{
  "dataset": "numbers of one to four digits printed on busy colour backdrops",
  "rotation_deg": 10,
  "am_softmax_scale": 16,
  "eps": 1e-08,
  "merge_dims": true,
  "max_grad_norm": 5.0,
  "max_steps": 14000
}
Rows from block 6 of a small image embedding model, named by matrix and row number. Rows with one number belong to one channel. Each number is 500 + 50 x the weight over its row's rms, rounded and kept within 0 to 999. All counts start at 0. Numbers have three digits each. After the name is the row's rms in percent of the matrix's.
Before each channel's rows are labels from the 100 images, of 14976, where the channel reaches its highest value: "top examples" is what is common among them; "patch colour" is the nearest of a few named colours to the mean colour under the peak. Only what is clearly more common there than usual is listed. The data: numbers of one to four digits printed on busy colour backdrops. In brackets: how many of the 100.
# convs1: 3x3 conv (model.blocks.6.convs.1.weight, 128x128x3x3, each kernel summed), inputs 0-63
# convs2: expand pointwise conv (model.blocks.6.convs.2.weight, 512x128x1x1, transposed), outputs 0-73

top examples: black ink (99); length: four (67)
patch colour: grey (93)
convs1.7 099:537525482487554451522464557384520512512472483517453432516448585529538459515509524452459490475502445411507472491479495533472482473480456468461462388578484536538471525428512507519575452609481519
convs2.7 098:437548454507413453533547473512484448506533501506536448565396464503457431502472488429535510447588535440457476636558619509511495470461540476495497557403487481381530543480446474527471593474455542477454498400559543571504534454

top examples: black ink (85); length: four (61)
patch colour: white (47)
convs1.80 095:502544460570460511443493404476544465503482526499498577433518460541580416467451450524485490554438493473513509422413539507514450506524592518427462454436563611435546584464519511383499519473564531
convs2.80 098:556482536561543525523480471463526515583481508554548491576488563464437527471562595494469552509428556502429477620501510461466509555484575450569512536568485490490569546532483471456505515504398516602505448528424530443500556511

top examples: black ink (42)
patch colour: white (44)
convs1.104 106:515503446508517505493517532406604489475506482503423567439469476504493421526496482458521420597558572544492596486470485511496472481525565544500478487506477567469456532511537455559506561558479516
convs2.104 101:508510441508447496540571480507497540563422544433509506492416517505425432546553560438471471556507497451425480507528554499474467509484562567543453456578470505478433379494586477502514588526486437531432528496425498485524423448

top examples: black ink (81)
patch colour: white (45)
convs1.83 096:402431400467535441523446545522425457438383551520433472474567403487486477536497601404559562484454549496435494514439477547509479533530514466501546530472437507534459432455541547493508579459540549
convs2.83 103:449551519524576475566536541485495502483528522510433543495558494482503401492472376494445526475476411473510451597434569443454515449646507549478537526411559481457535373486462552503461451446540489591460548465580605476590526515

top examples: black ink (90); length: four (53)
patch colour: white (50)
convs1.56 099:484502492489460473545438494445514528563503469488423601509477618481529460570518445481469541530465469448505533567620489437517519496558505575493490523577446492486506581487452451557399537508429505
convs2.56 095:541481547540474425422512515545477450592449538555459420555594475470515506487533536463429444452466534480412534530588535496550417521586451516464446449474522530562506511554548538431452559544475515500545523511536454462505470538

top examples: black ink (94); length: four (60)
patch colour: grey (96)
convs1.38 108:452494505480543541474501532476494457508591390463605457484463512491529487491477600552437531487559547525427518534501562497530599510532545487473534457583424542450473526469494457513519510545499437
convs2.38 099:487476512534585505483476432553603423450510528459569581471437571454485428564445484587487470477512511484486575578376467525501543532486541521528612479451469432496504352484450445533428433523461472488588569516557523452500534449

top examples: black ink (84); length: four (66)
patch colour: white (43)
convs1.75 100:505477531551584513446588475452453530578436483554583517572484475482448532443525430508551393583495482444533540519483538396479464470519671482528462499551481481573576423506475537434481526546446479
convs2.75 096:517521480430514480467489495542457525364494428497504501510520531594419477505571629528624475511510437529586521502513460430492398452434454515394494490505446565471486515575493450514375471574497475473517463416551527465586528464

top examples: black ink (97)
patch colour: white (36)
convs1.90 101:540533481440535478519446471526554446541479524466535421502531497473429461432449522480558452507519523553347416531531470549523468488514481415493448503541532516545399528534516603390427512545529469
convs2.90 088:580497494513508590406518418560522481590497509478557512491541409443489547537572519493429416518520523482431504554481436486550432475474524587509443479463523487526428569446538453468479527538497552495545515507450524492583535463

top examples: white ink (99); length: four (53)
patch colour: black (55)
convs1.71 091:553427474557457539537517460509530522560575491423486438473488445471502526513484556503525474596548536376393538549486556447465423452537463513482462450518527570562521480554438507550457518495534596
convs2.71 093:545536464625548543581513576520554561568589440466471500454440524587527418563529515464303444561558465480543488516517482418473472477439532516513494516530683495421488523498515478494545528472468558521455517498531578440495520526

top examples: black ink (100); length: four (61)
patch colour: white (49)
convs1.0 104:468586478518445571548435513616552488549434433428425442515431527440540460571540529536489542492514579472527439490572540470507617423438458468436474447447515542557468540483574473540514452584489519
convs2.0 096:558481511526550381524526485654543444516502489514573520493484534507447545499491524479522424508534561413466531530527525430457502516493459507455454513486447445454521496459572534527507506477476512482542445526538529582437421528

top examples: black ink (72); length: four (53)
patch colour: white (42)
convs1.86 099:489496431497534505483500524460492518491501560608528494407505545546439451447450394434526429370561449458496552490520459574525526518478481510535551586575544512414507529495647503484430485553537488
convs2.86 101:439521512457481462591408496514513492442501573530392538489593415508521528453457547546496418563522575414478591447484477527471477454562478435478500502550479485533470456530482447514562476522472534506430376524461456443463543494

top examples: black ink (80); length: four (72)
patch colour: white (47)
convs1.117 091:528528539550506547616524499481563443444501513467563502473485544565482490637516546563532455620433528517521421486502407535512371542557463490526503443435472522507576531557446473452498472483429402
convs2.117 094:480526580467573458499527452598456389399451508613483512513548553474478545504467485478531631494451522504402423493518558558401498499481531525527489529503571528529484502574471514491483522467457518436490465455564623440392476451

top examples: length: four (52); white ink (51); black ink (49)
patch colour: grey (90)
convs1.125 091:488531497501503522511496457548536537446602433480472543555511399441466537563533453519541519535543495545475432563531518540450479469596540507518575476595583560519546555594523535457569503347398399
convs2.125 103:522537484488491434435502467495599527552487480467525487442508530526511448421450537461606437524424527465521475637441504466518466607603483407489551452564420413554551533462496475588571451440535513558562511454416539507458610511

top examples: black ink (94); length: four (64)
patch colour: white (55)
convs1.59 119:489451450461519468578448536538605517471400523504435498494434463507459539482561473542564431555528405502565478468528423533543550480497542509477493599525420496478531520518479545504513551481463556
convs2.59 095:510486589520493480508431449596511514508498472509572484500579456417486586474415585561508566583456506533556566545608450502643544539560436571490456502511523553466522488415444560518493494523469462482496548524535562524508546518

top examples: black ink (98); length: four (62)
patch colour: white (37)
convs1.64 104:529495453509467409429501405535468578612536496526502596492509545427536467564487610491501413511520472506639457483551513458538472542479553435437461420516519497515570426534497522494496487439583590
convs2.64 098:421486435458406476615477445483514479460502463499458481413499531559533482493550509534434486475575569571481513443544423436483518389515533542454427582498447473522433483552502555558471512497513519547603462537569464517505470536

top examples: black ink (88)
patch colour: white (38)
convs1.109 101:450536530550496431431460458373502542505458499426547526480513518451462472430556482438512475468448520516463624554541535496516475465539478461508554515480469584506433572550556480446528490607528477
convs2.109 098:492533466452545541494511494486560374465495481429515512480392528510681487409553494608509556579508403489531498512531524484486531558448563456469457440510464561442450499539537521466460532557510497560476536464453515476508459547

top examples: black ink (94); length: four (68)
patch colour: white (40)
convs1.94 096:447485474537472485504482511435547540513595540443508534583494455431468497503512423556484461425521475441488476466555550501493465450563498522580519522521508569481513446570500427447494506540622481
convs2.94 106:506529399507498560507577440571497485477475420415550505380483436511494488485463528552458496484585586575434500579452449450391542495464432463438543535543545464501573498435524468509542429441474570431451472515501497514508515445

top examples: black ink (78); length: four (55)
patch colour: white (44)
convs1.81 093:488473442432548521502469508523597515521510471549497615454542580507512537545552581538488524501500520466598434574536530507663466479524397520447436565409432559491544534562532545513486478496424463
convs2.81 099:496451432466453481533463516499561444477581521466552549511439470547452609455523517508585476576528455524471525459483479388657484483586510454425462568451521460535496465529536459479501475409462514508517524465439455552457587577

top examples: black ink (100); length: four (73)
patch colour: grey (89)
convs1.79 101:518522544575504535507540452441425475494581465542505513569512562476444499474470370508447491530497512510642465555452484469524547430604632497466475506503518436520533442534510494521396539586505554
convs2.79 097:468543492475419458412533445537454541562450465458564521536493503539524517610474479549553439463487471438454405515473506515568452485452529480546494481449543539453557518452565423481531506472469503453529470417426540565515514438

top examples: white ink (92); length: four (56)
patch colour: black (54)
convs1.97 094:465485427503508500481433479441513430442531555496541536450471442412452512506427559651411475453516539533440465589511543509504641467428499510495489447519516514458482471514492480575624488476538551
convs2.97 097:530542543523457482420499547459510489548482474527595526616538578389510422502472467632586453479526432532468548451601608519497577537461420509666502451602542518458508483457509548492504600534497498506477423510476589504544514545

top examples: black ink (96); length: four (54)
patch colour: white (51)
convs1.25 095:527529508534548455560537496486493386475544559515542508448572397421544471525456515496431454539506492532429568561482570422568393577544492521392452409427549524492458511519513544454461515536467441
convs2.25 100:450573592641455599465508487419431433498520505458429396413491472535518477493509607479492488471476472581486512399431505578454538569470529467498446485584530477491479455502521459541453508548572536480477504534515526491487492464

top examples: black ink (97)
patch colour: white (54)
convs1.118 097:508511401547502503534470562420483497545456512360477505480540521532449530502509588421493498603482351531526501369432508390502470568468430464469547504530514503541478562482439569547542536517528445
convs2.118 097:424408405593522470482564458478504474482586525561529484544485528446481470465450529524474465472597448559427494511418484491514458529519569447589502551569470405473482506486512441526460477437568459497566450501461531418467488532

top examples: black ink (78); length: four (67)
patch colour: white (36)
convs1.29 099:503462501518435556556526480511568452614514555604489467457526531446512438551614522447462531469469434484561514524551507503461435617401433445493474527510488471479537433471584530511466481542435426
convs2.29 101:488484538450462560562519456557441438477470410547498511467568422573547534476569415525578491476458522574468481425510482541513414484656477503424518491521544482481497443451422555380498445559561408464506476543560501645503541519

top examples: black ink (81)
patch colour: white (36)
convs1.113 104:508533501491492458467516459462465500508522450531473570416538493470553400528479357465451501423459477565493489471547464503512431492507383558530418524523600480487532494578501436489450489557329463
convs2.113 096:445571542532522515558562432485489419577559517468550531523452577473543471487561523512557488552459514383476460495439379471447384513629544483452533542456466504369507444524492532544534530498571509479633514513472507493473415512

top examples: black ink (85); length: four (60)
patch colour: white (43)
convs1.72 093:543490495475450511460536527580583405517542499533491499431417408570511511471509560598451500547502578430480522473533512476550559538546580461495418518525498563501481455498495507562511533574495410
convs2.72 093:432490468524532510450547453556541471506541549392533501445531421590569436476495425613411474507518500453510520445576577619560536480487573547490448557462466519551612451447518628487473403519492469499526540475513476549450530413

top examples: black ink (100)
patch colour: white (38)
convs1.98 101:430488518510323472592398501482489492531517583512548464535480563515468542489575484526544492482486457587525504565559462482479494559487470507428508560627480438416545536476545475513501439381552424
convs2.98 101:558485570497534567496440478501526412478470468480497476479576533507533512575512434511448484466568558464444533516538513395497485436527474559561535427500508512509504446413488442500484435510473546478495476475518454407499423543